From a checkpoint of a small contrastive image-text model: text encoder width 128.
Rows from block 5 of the text encoder of a small contrastive image-text model, named by matrix and row number. Rows with one number within an expert belong to one neuron, the router's apart. Each number is 500 + 40 x the weight over its row's rms, rounded and kept within 0 to 999. All counts start at 0. Numbers have three digits each. After the name is the row's rms in percent of the matrix's.
Before each expert's rows are labels from the 100 texts, of 14976, where the router gives the expert most weight on average: "tokens" is the input token at the peak. Only what is clearly more common there than usual is listed. The data: larger renderings of crowded toy scenes. In brackets: how many of the 100, against the usual share in percent.
# router: router (text_encoder.blocks.5.mlp.router.weight, 4x128, trained with AdamW), inputs 0-127
# gate: expert gate (text_encoder.blocks.5.mlp.gate, 4x32x128), inputs 0-127
# up: expert up (text_encoder.blocks.5.mlp.up, 4x32x128), inputs 0-127
# down: expert down (text_encoder.blocks.5.mlp.down, 4x128x32, transposed), outputs 0-127

# expert 2
tokens: "yellow" (100 vs 1.6)
router.2 091:504543517539455569460505523533451541485507416496495511557502512470464482543550522530422491485424499468418529440451512521505585560457529498374508561547478588484463489483482525514433530488519502459550490472480461507500541499426512490459449515459506540592512476469550476558523508492533493496595525510494484490563483515507440486532551521451460491526508535481532472540534476478430471422529
gate.0 077:510520489515521500514533517457547453501584437535536427458474445415466450543552454477460476503462481518510461491441493489418567528458495508531437511536491496456542539484480475599483463500569508488512547457447501470449513468556462519442544476480567474512533518528508549475459602476459520518480552474470419540452514472556500524559435478578491475493504470487476445580449520525469515492537
up.0 078:472486429525420565517452564476554521550492486450528537469494544515451509454452527514546534523464492506465476516545501523520537516524482558572530490510557479506589501512494516498535566464513503489483599488554546432530444502485518465498545529464475551481436505484539560525486413436543491519516494538440539439470546470469533559568505527420445421489483452485528526538512464457524516567566
down.0 084:500463553531501499524468554537486517552523433522585525551504492499594499457581533513496595468507491493511535538492544487553451473570553500514432539488519504437470602479458514528480522475509494531490551529528470442449451496478433469505524460516541516519586503520483488496548578483432523504524520528540481424523551435491518499469446533510519489426455434469497471496557477434521536563453
gate.1 129:538515523502446456537520563485506516489497475519530529491452499535510488553502500612453473483533450509501481523511432584491470531562477503433503500484450483487553507487467594472464545484422510553472584522532546489517489449477470507601550523490481530488476487382460573540425464519464445528534452499504430481489520507450543431494516549588542461523495465458483497528510485530557537513515
up.1 131:562516486467472490558572473486457525462469516556509490483531537575527493598519466568489422490506462450496521472476453529500550469541424448488517523457480498462521481418492630488511492534446516554461551521549484489530494466461480536595501513476464501494497500407543574508473450503514462521538455529544522496514508501453557429438527522557509509487565570487493542508521483469501574489505
down.1 110:433484436517467498551590452487539509456504466488403466520516544523510498528518538516478503514472546509499472551466463505496532521595479467478576564535495506539546549507531565521532507526405484556449484489494494530533497498481513541512523436482376531472470449512569571569440452452503447489484485492546505479490455556434571414513501514519496507474495511469531588469536493470496530466478
gate.2 101:534505466440472482453479486488449448494547513480550513504584532525521467568492516434531515487498490490556528472496462468544510508445549525501453440428486495515543489524529530422556520555480541505542506523502444500519480530563505446442495421491480439467504577491476612504529478579537502420448525476510524499536561477541495531595450427490498456431510471477546440478547450449480511511467
up.2 103:483488515517463472473480554584533542486477400572442525504527494478497524455505433518489437500535434524433519546497461463443449503481441480438509464549546514492533524530474447535449469456459503535490462471496521490532540550451473547503499518550438533464544347508480420496512499466499473513509478481525480481530526489502495493403561527458495511531508523519419534483466593506543496432509
down.2 116:521371508509542469458502534536468551472485446514486523532485518468501522470511530491493500498523395404486465453500515439487480482508444507507525521547521494453510526484440439507550463455440504475529473465494464542504486530488482510505567396469420473456491493476451486495520484508407477592526461466476440534550543433448523545444560487442505478500487504406438511492478514568543495465488
gate.3 084:470502474415485580574516520525507498504489505516435579560522546502590501454503516459483482509506522431523603544525492476460473465563526520490464550466508484474484557475449450515465536439542497511485483447513488510465474402491468509562565454547500493545565443453531524437496512507462492469527431467519543495477480468448486558469448515562446559434455441541466518486539487543544506536474
up.3 090:450469539545469469437494534496517477467556416568536411510542541489451511480502477516470547444420512494505434538452431509512496536476475523541495463563512528488479471394508504463446448577481462531452486548428529532585549507485545468494510473528478546424459495499436480514446434492528498479462532514475465509499466504479462531406463501465509440566512474453543457512468524560489518497461
down.3 093:515502517573442461406541470560481533500518487536574516517494538517424482487462545424506536490505500530490447475444547506528608551551517456512463555554551490520519480479481454480552509461570484500519542550554532476512510480517519527531531518367516559494500500473463611532481472461476498469520457524479513435500461493537447456482451490487512439597516520459453504458502536474510463467497
gate.4 072:518523507546491476585463482484485503503500481481485451447488465503431462533464517537509427439499427636496437516550545496501509433538440547493453530472544524499454561496433614476452395545481511487518535505507515493423535521539459472503506518454474504507460504498515457482488490492460484514520478515544488458502612507504495494443446490464524474441561444534465522514490504582520492498558
up.4 073:492547466579474513557573507482465533573510512503472461511481482482461602519471498501476441497580475538502477495477575532548455530522533465523448529456569549490535465556443493531479449469446473484487539596527441495505578477554458523505478503505450545527521528448484488522558478515503498561531454468528506462527583459527530424531477530440479473533556470529474546524550488389527507520526
down.4 073:473538474592510484544571410531458524550498503494519481471498535465463481504414511549460496483523489479472516479522571500490473478580432475452510487463491531493537505553484410522481479506487532494475543598535497412521562464540494495525486442566537507598493496426470455470473481577569487503495524483548454473495470463530483464530498565539455472481461557587470499539507461461507441466536
gate.5 079:577489536573552561557551535490508555531492508425493491530452472425481535505463525493476434467400562486503476538528516538440518484483476500501541507504529459500510489470508415579479518489448509527493563474535432503521531529468449499503550473525549497524488452497566513462519566601524591505483398461498524523397516556510451534510468516510536475432475469440502500509529539508503498477496
up.5 076:492552583498540573461593474577540608500573519472454481514441486488439464507406571516459494447470536487489552551516447537476488510535517482480489523491544495491487532474474432496445437472501536511499462473522464509554464495542506488514543458470474500542540536474499532519568511516539581511500429507484522580424473522527466541441524454413492517504443449484476495491495475427488489524463
down.5 085:501508525460507486547502513461453519439483472447545456417419469519494527517478465480499437417381527416533475491486388566502526433444582497484511453512577521524435499440482470476442503501527455440501552561506497463498500587456454544508536448534469482546538484477483508514463507486440455532460541460519530474495478432543474494492524456445476502503508432474502510521526518474493496521511
gate.6 106:499458483546510536576495442468505499467508556486499478470494417475586523509558492491536522532496479465522497470517464521462475453487592445521513534504457444455538568561498455481500401459509509465533477486509443501535482535457478470498549499554423435535569523408497473512483517500552532560528520507415515501514483529560526512468537552569525557490506501569517504363488494500470452482481
up.6 123:473477493546546470446481525523493489451489539467523466496452436450499555491498514460519487546496467513496485463547514511492398495511544450503480515557517491454530495545501443531456511530546614491515517488539548543522489487567531501482504592468506520453634500493510568489491502418465504481492579506385482546477460565543525464526508546563463523473436561443495515519532441484469508539537
down.6 111:465502490565385579513501508511479505510517469400499439556497404501491527488476483519522492480467492573449480551483501491519483504559535520545561537531482446450481498496490437457458473449516500512586478490534487496544507484480470477484494598477465554470550492550466507454516470389473508480464568551447474488427467549489482395572533522522456525496502437496470495487539528485451503526496
gate.7 077:496447491503546527467485505508527544520524467412423532557539583518497537501481503497485546543476546461550550522479491501496486489504373550460547476499529420395430511505493555469479518474492500512430579520438541472490525469477474481465462558519483490498524539505497501439518450559478512483507449434533445436563470491494527518544507520436486485498517435501531545473540496467413500442582
up.7 080:502508446425460594479557496436455459509475513555516519474562496534500574581543526553460471436507468506508533537528530576452474421559528459473448488521437565556593491510524468493501501451477426496486426472534467488520500486488483440513500490515526525569402480517549542544532489548493482454529474520501477524465450457466547536444491488479515423448499540499542513508472491471571493495463
down.7 077:525470491479452477493453530535515519522489593455510465519566493474489557491441497435505499480444526496453519427420469475477420430530511511550505488467507373510500524491490504476481545544455524436515519564536534488584545489441516508513584498458495506561435479504505477516528532513496459561559472454520506455563501541531466536569479458572475566427496461509474476462574505506498543453499

# expert 1
tokens: "white" (47 vs 1.7); "," (47 vs 9.7)
router.1 106:434511538575549503494476430473554471478433576475469517501443432486545534483511449515503538553504578484500456513571453466509420506507496485528489489454498391508562461514500448473507501494544515464519500558561555439459482502555555484479558514520465518439568523526555563474510557491453534456445471492485467556469543553454498519477540483539573525465485537514458465501537469516561558522536
gate.0 088:565450487493445434432532482552513492509579500475450501530562471559522467456502464527492539536539516560503466548473512456441456525491467520552464550458481614530519487538535529528542473508530464513498499511470470579467465499516517441491565441476545541443416478538427461534556473526492513470528444465520487424531517464456548491504518525532528488561511484492420479410492440499445487443501
up.0 085:506450443476479541465521491508501532488390581513512487527480472506506539524531512531505519459488571489507478532518470439421488498464509546549487476395505519564458465486492409453550456509540454575482418450544545510474479497534507523501511478503564453476491536428499568524474451465493467462493552492455475459545549567450481475557516471508512421461525529492517487535530499511465500542627
down.0 091:478595493490433516504439417520552515525485515513493494552582485514474463492459482523550526532435409427510560435523504529535411529562497489433557481636521517514486460511487534465476520549478545560510496517452475450501492464516555545537497515519418461390490494488454531438517519504540528502475512525484533498507553460546471505444510519468541476481482501489485455533497468480544502445465
gate.1 088:579498512478470505499506511410491463451449529427474422447494495474549560548429522504527514532518460551468535494464404509505438515513541519537506533418483518502503538530466519521465477478465405580515508411501498495514446487482540498513479511472531529512555471467528537483430582504412539560498468536425553443470505527471476513459521504565493530496466490575474538515452487433525467492457
up.1 099:540471520539464548513463519428489466424442523390521462479489448509550543492431523462506495522553480527497528469445452525514452555505552496578512495413496545482501546509442533538451518450490426622524491401525521517466431485478525497491506525446583497518557501449529515467453520491433555550479512503432531489465502525495454506508513492547483519486459501537484542491484464427475469481460
down.1 129:517530497457495448475561518472530509478506500547463435491497532471517537506542468505583425417457535508477574544477437555493515493503496481460515454574514533518502535560513506481496480461429438432457436531466433405534531471461470421512532510595458526464451490427546483531552511460515511544541471492566541501528536451494466474446465525519518527524526428534565468469458562466506496493486
gate.2 110:481515467517538506461483463500453485494387498522501515485510440527490508497522428445535598530511512492529513541473492476440509476526449526559543510470536436569450578518500532513510602506558591438537509549515478529509485502468460468529547486490425472576487475584496513515507516524484485550404474492480493529485516543543465503471501496628466454422491530476457458523472505550466472525490
up.2 114:532517484483411508520499506494532490484626465466507466550489573506500504524507544556447413486496467495459493467487478523562544505459539480440462528523453527456488446509508494454472408490440411556473483449483506524479549500515515526458419534508571498437526458432479498536497516505532545425572528509503510464532461466484503518541487533364483540574507502505571522465481508470511498483502
down.2 131:504523497520507473551505468527574512477530447540506468532463498519438508482599466559471512502447552550539582529532477495491491500446505485445450536571424459522485421461499540438442488527445425465537506438428472485556591570519555524486500537549501479526542456525508515544480498509488498530560432475477523505535530511552499547503482490478434476542536505557528489507545572497495407457468
gate.3 093:460500506588387467513491451508458476472507472506471468496531526496514570452449501491516501521547472513444584565476522434492469551534490515463522514533568515485512543492478441481525511434478505566484392493413433512509535454544481452478547550472502561471534493479452474513439522529458500479500388501487482456516489496422508500520515577521547504499444501499442512539579463465472537521450
up.3 093:510496515498580559521466566487534496553484520506526503532446461509546466488492542474513524509475522486584430434481508500461506482479459478571440431497422503504468438496527534497413536560524483445511516507552575535515460551471444591541492449495534428548445444496525551522566445468590469501527502514513543555478511510530470583474491456448458517485525478423531492497438487543471489498520
down.3 120:482444497593473483488409506500474503489456513529460523559541514511458561468490515498435510466545463445448397497484492561540448508473533499522562540512603507504484584493454500442581513467515536475542500476511535481439513488473477578471516560482515531520510492521466537512486554560469491440452548492555497565529482501510531454502484530391509450459490519513459529468570523556467574478490
gate.4 104:493507544453500466493566565438465506473498472489451499506519522539539512437476527365494436486503511495545474499472526510519555540459584520438561432479494529471484483443504491534508484475526515438474487579533518458529513415485434500504443524525568578428521558486443537517564446572532532487532467458490477467452496516532493490511551504441591480506464477516533537514466490547539473435472
up.4 097:483528442465535501501527555447516494481474465532491475488505579602502538439496555472475511444489503532476485553496500496517504570533520546455554427481461490525413477482520513509486492484524564487537525579561565418558523428535457537473416498558545507488509522489480550453519465561478482510459478460483502474464534473515447563460516478490588491518461543435549480549407488560557490516493
down.4 108:447545526496473376503487395490496509433604450494540579514518504552474442462507457480490518523493499468493479520527453534512492579517567534473518489558465507522561520444468469484491471492506477514540465445458470510503483436499452588567493501501471411512451492521498494536458548512474520606504556496460480557497585453483540498567479529451528476487500526474465514458475492469439518471496
gate.5 088:446506527506464547520484496452477540456405513459447480538471481549473461579525481491491430553508525559532515514533518433513473533525545470520534464535554505513468547500585555519403499577556484463448455477450488507499474458399459523511541459534439478549394493444506513474497492481541530466485559477526526591512507506524478520498481451475496472538453531460492431521463562524504551456521
up.5 088:456484496494417409493466446453463475518505412495504568487501520497488547540517538536490492490513489516502489459534482417503523467439418545507443549457491468478526504507459469407565568487560519474482487537585504493513545516501457478537473485446567497553561518508489460495445396450489461512561488467488431490473512495550564515495493499578539512485563474465519500470539481488493494596564
down.5 095:562562544488530515478572444514477491457482463509533484466456454480527549566531502513555494474465464523449513586434524533429487442488572520484536502447494486506421572510535490485447530485483409543512505463488493518494537502463460471543549548507547456525459447427524568555460493561595493446567508503524583574511457470462448570474499493541529495530507473538489498537484523479485476534536
gate.6 083:478466496447540399481540490490568547412502513413515454454516511453453520509521452550570515497476475535497574485499583565494512486511572527484573489516452547514460460523510496564580483453509534473493486470457491515575485469543530494496503533528526483475535526532528456547497579564457447489519513533453495511471462499482467450542515473488468493578473489544426457564559506484596504460519
up.6 090:501498490497576405444511521483547439476498503470502526454434528472459448527482465459569524445506521504537489504508553465460472462440555538509619513591446525535470457513488546525592496480486506440474542461478493465521519506500496481456420467534471452490509510499495517517499571523470436482498511577468522476436517481508502404533506454505500539534470496473427443505553542402549542494515
down.6 081:510501431497465562507415544444449514524489505516487465467532524513472511523568503484417528522526509468485478548527428495530483514515525477464504537451578353486566504478501480489468516512557515491562584481552560532439456550490491582500449534492452504492508483485494533480531494475504460498518495486535497548477481561558481531514492487389537500524535510514418560467598469481472546478445
gate.7 068:505528507510454417395441564529426479485444475487490526522486501408555476494497545448541435543414528456512586512488507470497480430441499518521497425524481486531535490467448504481498504475496501431496492506488552508477561478474467542527503485547475494444494471435505487463411491532481556469524543525473530494431469531535479576523442416429443516449522539429521475523510480512452470500519
up.7 074:545459478491460484492569495504497541453472507543481380433523520448510540561471419511504478533492465575524549443489533434524530506530520511523487511549510486553568498498495446517528488474520561448515513468462558422554468526520576522536518519517482496533505480487459447477507446503485525584506482540444447487478485490426484552509517557528450506457587530549460482526472494470439616490441
down.7 073:493499476517512550488479505468439482424487514479497572503518496603445464489458488449437532442494424533431530536530534457499547479493450442496471527474475456501572477526484497508482448489438517479462465502467510498530513519554462448506415462425425531569465484502563496481538507551510475459575493472515543454477445607561506505488555490554514474508460583522507498451567496473460557460521

# expert 0
tokens: "red" (73 vs 1.7); "blue" (24 vs 1.6)
router.0 103:550501500464482459557494521555496520477572513607530481524556594499508502535544462481503427516520456519515533513493460514527475449513441501567459485528533569517503496518451576546607416518434563532488524429491484517511531511507501519573496555474501458459449508516465448518526467513488453510480434507518531466457449470485586501483418521453475494521479458451505572457436526470497453469471
gate.0 083:511440511456479548465518431536440594503489486462554420495450509429487573536568447466461529506475420510455459499492491488442513477511448562464571465550494429566501475465505498499517512536448512457514524501483502467574496559482449474510475492485482469505524568507516551552557511456502553520568481456564428515539568487458445524533497588506440527487564464450488475479519502478499454494493
up.0 096:522515464443537563466513517546458536504483548568487492468548468530490529577519483503554607491519494492498457522509408480445511507458494509508539550517499468459497439499557469443489433513543442522547491449552484540471468595400523484487512419466510504522539483547477515593498512460479503509521516469500455503490418507483462483484477527458535619460459525446431501448448530522507475506540
down.0 093:551474516487522492524461484582470473531530502561463528549524479501522480490489448496606533455469579445494570516515549520479486507522499498383488511509510453490563450418521515519505533460498465471528509534479515504451457560610532490421491478494496455521466476540463565495448515456539483485414559524471464505505422530487524539566534512421441520523534548407530464480514520524474517517477
gate.1 091:460495526564452475513547497562578474463473566516431501506530549507484450496434523494483460541509573495568440495565522460403490434440607480496488496487523490516480519518511447485431510525507516497512503500462494633559525525375510457514471454521511473509504515448473501549503544462527481518517480474519553498413486517468557502481448513514526510478566517416495513509530488498516492443482
up.1 089:571512480440542478596477570462539529472525462503547450448493537487491458502587515541585523509542569546488527581477490520546498484534441454524519534481519493407472535481553518494518466452522433521462433556498502486465474510528551555539567546520565512465461472462510470467531448504515450461494521545497492579576437539506481504470468495491589537508458424478525530470505518508487487552508
down.1 088:522472503524547508570492421501500519504509526467533505507551502487468466451577516434491441448520457513490481501566448501513450531518395477501517512520523496520555537470459498431471479480438467573486524454500438472447524469564500514502496542454423447507438523470517511534490524511497551522451553555599443473470525478453544534535498526443549483485635536478462578451515497518478508538463
gate.2 099:523460468460472514521441434519512438481557493472483518427405447520589556576538508489534451511516491563467456477430547434434484456503494549499499505525467531504569493499524558544529528592463488506487467572476483485531548538458472462507515461573546498515502550491473473520559521511508516457468593552474533548490497516522493505577459542510451468446490462458422486567473536456494523498509
up.2 090:509502491523512551537541541502481469470462543490545502585569504491494539485478450465472551436479492467449463483511444487499536486401454507479498536422442477519453511477532459498515509469560507501439554443502548505401523501528497507498522490421435464516480481578556523550519432519511572502488465469491520551467443465541472504546523491571547537451487562504544521448435408451560468547484
down.2 095:505478499536496534522457519518407476479582523501545534481550513496497550524492527498551449514514389458490488489521442410531460477532518451509467488472540492490488490499476557520526578522541521548526517498466531473429504523457509404507445486458522435556489500517518601628479546483510501524440507524547526526494495517472461503517471500450460447457415524448511504591486544508536530451449
gate.3 124:553566452469518476506468512535495535490466559505476530539536507475533495557447470439519540509537513554572462511433473501451508444582430528504480480493531493483470503612483479585511572502491592467515525465512531470494492557542437538558419464472483499415498554476439443460536499512404454515419534500499495428523471475486492502470547472491498495498538574503484493459486521509499525435484
up.3 125:548597402451475540500492481543525513497515467513489501558529488516544487493475413484564497458534540546557481524435536480493513482548394515497519483511508487461418527587515511520469517503506582515499494446454527514514548484497477548556424440475477510475471537470441472462509438495409469555422479530528474450497428452480465541509519523507491466516572535518430458481518500428500544500482
down.3 128:604512486541495497478502504522500515514490458505466489538500512456476466559499495467453499507494518568475480533503424470486459449505412518484489484534562494459426523620495507536543475530372505505488498439546494532476495529443492581542560522480441497440477554509464445477569442555507534532508530522521434423494559473438491493521565421414508502500527525510492526510469545513509488475469
gate.4 094:535513485505509491513481478472542466499491515469490500524471516491601537437470499489535472511395472463469526570451479551528560477588419526453520508500516443486477474521553556472544473498563561518512424474499523501489496548485495467478548539522469468468508548460498507449576521552541458468481442533521556444484501462610486453567525470595521547535441483562468477451433501488556477491528
up.4 092:501512550477498520522555513474540556495572438426519470453486506545552500482506519485480480472503478493488538530543565463499519464495463470451541471506444555541470477437576521456509510522543549485544465480458528536476481465486548466461435549516436496525424544556521497519503475563530511456521348513505500528536455579414470469486536494522463435476477423497470515568518495432533477568483
down.4 087:476529508473474477470553484411467494519471528501545596543549513535544456507562456501482550445439554502548451487510526517506469543517518503521509487527435455505569480469512531438484521486583476537507449424425517432563439476516507473549480546574506487484529477517516504487517550430498569486503494510450449513505653491470454537480479555455514447474507508477476474510444515481473469443454
gate.5 072:507462470473471528484543564525472561502493488479482515522456508422488437514499470548527552512627548536507548435451464445481463440503511458499481457468524422531564559470532506436541495470489538471440527479408504464484416480492458504432513466535507478473529486506457586474516508411526504496514516508526509512450417482497425556534453540489514512499477548500514525465468478511561416451500
up.5 080:464573448490544520519524515437536462482505521478520474576484423432486533582560527372452461408517517572488432504546575457514544451490549499528491474488477492517547511512526525482479466526519481515563444498539467522492512470483422490550511543481473552467537496511517532535491528531519517457494492465525458538522466507537506443412497464432523458483567513486586492546507580534482487526459
down.5 070:518450612479531479524482515472571492479569485444493543517459517475423552507500562505531511427480437474499473566479479569520485484489484467497481491442532480546490571493449515483523543469548461549528492527433539521449558471515529530542483483532529527489571509525527519525455468479545482554539523486567535457589573458540521519521437540507601508425548473501562525459521505483514500465579
gate.6 096:496491481404522465493493479456518496525480476416507534540515443483536535461500558511542529530505444489559443508531515531474526528507567552509433469493509490509513535477555471570461451527531569526477488456479491500395525548472450475419587531456519558440507554424537456461465483535542431496499507541420500446441497540501482470467497498512545490567512520501531422519524522571480429501547
up.6 092:477490437553432496529464522484511481422524476587524499510452521504506492504533637505488525513580492491509553528484471497519502511490505443539463454557474443588498496488519507432451434477488445495512561504513547503435557450463404479509431502534450493516483476486534456519530457538467533472534525534477576447505523447516507557491566479493452473606494533511504477469436480468558542489503
down.6 083:410518505490459505465484446539548454504489585523533592571486513499514458498543522505567468452493478519428572483509476504528451473485511479495469490564467489562556486513418435459455460464548389572522482554489561559495533441498484465497437512500541493490506535441545513554532564520479459507524522529472481534513511482525478524533434471467530461493525484539558401468484506501566529498546
gate.7 104:552532478527571490590486463511489501515593466426580481536500470554515477488548461492476480478514454461541508464538461517552557464450431557549553475501490472485498459464574464512509432513527523473461458514526532514402473519492524503534554461484487504509480476553468550541577458471496496548466521482448513475477538546487516519536526472519523454450613513537522422543548409513452508456489
up.7 104:438357468516503492502562494528492448447509468478547532546495513548537520501535475514469505475584490423524490499464434485494446504523522586565540526463517522534464475506512522478475463503506543532507492511503476495422539454490467504429496383449500549558477574520531474515548460556476513432539545506453498545520442499533510480482511503540518462506496502436407422555469532480436508504477
down.7 096:449443498536505454491536596452447427466516528455539449465547474487537419459500512506504579528555495407490502531512474448544511523499540495547507488470438454461435551428474449474464506536541434470538440551508500512506472497446495442449443444465481547436502503501501509463423516539492549477534529437474480549531545484479525447505549489514575477477455476491516529505443429498484477543440

# expert 3
tokens: "brown" (67 vs 1.6); "black" (30 vs 1.6)
router.3 100:470439448453553483469496568429435492533525463450516461469547550589470469426455608484587540462569465483512509514481588545484568516493556505491473523476503503522449540454535513531473569528452455508460486553441460521495482509490435518514463453504564485544434498486462492499438495519504532569504557470528520531575498459559511498522451462502497465508480495536504518522491548505432477551474
gate.0 097:468478531451433517514528537584500503496448393384479498457471551426539555463526507544440429524479518498446515504458417496480482455494556468552545508503467513500460484568418484497484505531542479440494519455513532432522478480530506407452545521518470510537567462560501544466568515522515500446555402447514526492500501528501560496461483491484477488497488525538552482508569494525500532495508
up.0 104:495559496547520469523508505522451493518563557519498476490545420542519477462503537427500552431524490458500490515483532542503461482493534539472534512467546510524539537534533519581545549513459574549486504537481496566459428463525483518617513403467454479473525467471451459468472446438531503518532472532441486524523461499427486505543516483497474493523563476483506553553430593532531540415446
down.0 090:498524534499569474521534497583517503440494497556493549476496450470497406546481502439495539505520434525519488485525450499511552537482422503484476544428523457541533456601518563496535475493428561497499508506543539504547537470505505569465405440459450461507462468498434500483513466488485477544529489492539450483540469533505472537563420518569467473457576504413488504513449538471492487574481
gate.1 097:554457517500515426480542486500574500550503533475509501439478528493455529470475512489542472542536521505509507524504533490569477517484525518512527483496505451475536501485528510558586438484413541511440429390501488588476480517477569519583535501463585527546486529465478533415551512481499562538488423468512479486456502464479471516554469448574553532482473518564518501490452432537545526459571
up.1 101:492464592547496505438485407430502436484486578478563527563491448567492456540521452493476542485516481524526451441531497475461500512477501627491464549486469494563526424453469513478433470513577487572489515545448465504477530501532485444465489604511488488458506468471515443492484503510492520516451445460504470529453484507479460494500443539490509536495509423514419475534486525541567500519474
down.1 092:470510487463490467533465460549481583509558457487431486501503506485486485510538465522545505489500485442530415519536509499472515503453514474476550486434483544455461549485535428513480502541477421497542485521474473592561593455426512555526446559543527409547544526518514505544491478469543484496542545553519543522514421549583503436476467494440473539506457470488493534486481608485459514526458
gate.2 110:507420547507550507430535472505458525476450515524462452449510466505549498421449490508502560539454462503451549508409504554537469490557526444499532429472536412414479496498501554557478468515554488498478410504529476495495501479507409488449515482545513492488520483474477534439438444563524558473463497460535484516577463497518463523500492491583455535538476430467502517425489575486508518492502
up.2 109:479511437499471527570437485529545473514512498486507535570487499475445460526544502519490415475532571493542471496555442460464485502440489571511444546510425546532509476487506453456491559456468506531547516494532467523515488535484579512542496522487478512514545512538542453578533564435480452516481511544461511507443514472481565490526503492338513470404546543487468466539514420534499475504484
down.2 111:408516518558454546453459475482430504529507530504498536551453449457509532473517505523506556525459488469540508558540525476534540471531511467505554552481513531594491536517404463494563491418501536568517502467549434535403546482520484530526466470482532487498485569430451550469501491441402458470538427566498568487522484483535536491456520479483553471512456470452480472440525468470500521494499
gate.3 079:506457506522573518481474466461474577469456500584408458478517456472551555470552488529524580481491587527570571562518496499486526410485547537523468490626548502493530504541537530532540525510519501508533498505509494433523503524477471478464504504508523506508545509527500500484495488470501544509504562578516503546537433454469498584514429506404523417534498488553499467549489468529508534516439
up.3 085:491465498556592528471444486464476570456523510563396480451516487489455529469549458522518556490475598509577576553548529514543502429518525515532473485599536513509512496546528514523535544482451457495546495498451503459515495560483469490460472507504516545528525446571505527479556458502480526473499553560511524494539428442480485537463428487487502466529456477533445476510484482529444572456424
down.3 094:466527468484460531598528447545454484486566501531557433534485443483481582461493464496505476476508493488406521473525477524543600492505546451484564464527461516430476455479490486546504501490478465587560492495435587505528495461429510570480562570524437475491535502525546513553464559483510510558503557543464551454489505506507515442539557502508463520452518483463516526486533457559521447466504
gate.4 112:520503507519495457550557566505463468453604498535419402486547447510574565459509472472430462518550429463546482480424466466417460459525543529501484480495463542549500564553509501524514459457538470510472531545496514506522481492499491455539475467483509460489482403444501541484485538470513538459451544487414527476435546527469571525456581517499491516510523469511525530447524557515543507505487
up.4 104:552502446458518491487555494459542535501435539432511565525470511437493455529445523538505532505504603509513505535554479571557547559493443462559474516553525510441498451458491474512482551528492517484489503492486494532511563525524506533563499511485491427501515556575458501446453531496545477554497497470568465503527443469579502444552443407481482497453465551513504420556460417507502493439477
down.4 103:438485473527467499487493517412575517500434513512503452538517484440525459491395505453530503488512529460546536609509425516487522432502557472552520523497573503543446477489491500490539469485507564446492476481475518453480598453496484526546503516526527504489547551492495510415482588595533473520503465516494527539496483501476555465497533494543416439550500562541453469499442486518563518517546
gate.5 101:427508504501460465530478444528470495487481464458504468421509496481526436417506518488537420543531493530485507489485574411480450574524494516522510491486495492578525486536469450492433484520484499533492544495610546534502425444542451528506513509446505463497508521548496448421495582516447489512499571435522507508471433478603547487532542435413471522519467437498491494485514530537536522494516
up.5 104:566473514548548529438519554522498553470539546529513513556480557507486601518498509491461521418430505505510421469523442565495524410525478497494544498541483495415470563445536516515585516423503513444527448513447452480523523547462502517473470475529514513556501450472510496592507420479523476461515481489489523565516544504411488532462475585557494510517549560508546506524499488496461478494511
down.5 123:542533464541523489469500570485516485543456460489547513477488486538578507499579473475455483538498459450490495524554507497498541510499387477486474421485563510468563558552501541474510445547537560430555498512499552505426478613544508489508500450497486569517452508559484493527502502498482477607401488512507446453514528531519478516519519534425510579528547579497517539476496508557507494496510
gate.6 096:491451500477542543435568538546580476509526486442476495478483518570572494485574459398507599427442516462551479484493494472438488532517495497427524456506503470489484517480471514515540430464501549463496562534464556517500470441491508516469567540547488407451480497544473488431555501550505497457462548461517494492518474509577489480575468528493508473477490488476510590528520557496472569512531
up.6 106:459486571534508508446559522491505541444472467514480411448497500511582485483539507500558483519453499500482515456507562454462472479485525502405477461481457501540580501536540550488487514538442475467495511534425550463460475584492466528395469473455508444538593519456505510466457437584479487487454529506491524510579528558515526538537502466562524549456509435496495510507544559452442484502483
down.6 090:457594527478535509563441511435439502381496477487498482468457560519512475429495424539435409515527502493479500508540505495457523568471528453504444436514507478506541435487482568492491517495510535481496489498466592445498466503522507583455535495535464475501519534533433564469480544500548481471511368462450543463535455522488525524473487517500525521478465450525531534513536504511509493424518
gate.7 113:446468564464490510490511483474464520518480525541501531492522507516498558462497470388469600508531448502513526512499466530480511437530532584534526539448549495511510530498478533530527493582491522519531465543536406494532459534535515461427563484504442519529484473510520537517392505525433443483487511489508493539507548522549509501448522505600459436465424563542518442473448569516480461510576
up.7 109:410486545450466510471522471491443493504465497535505512488550474531493524415480443396502585549511457531515552506472483513473495461519522554502518555447533493508513525544478537516492513524525511534487468545554390470574452513524509448438550461547454507533507478473564552485396481516460479472508492482531519540542578486549553556462537499584488473445459524527529429484445546547482465494516
down.7 116:565556487440555493456536547482473429551442496435525464416516475475558501518441545454522429511504486513439461460494550494480486538474446503480497425497597474503457511557573463459463538513485564479485483515507513494491438493422459466554496454509583507482396519520492499533544498545545510527449503480480471477491522465540489538520506535468494510426560545453424491569490452486484476537461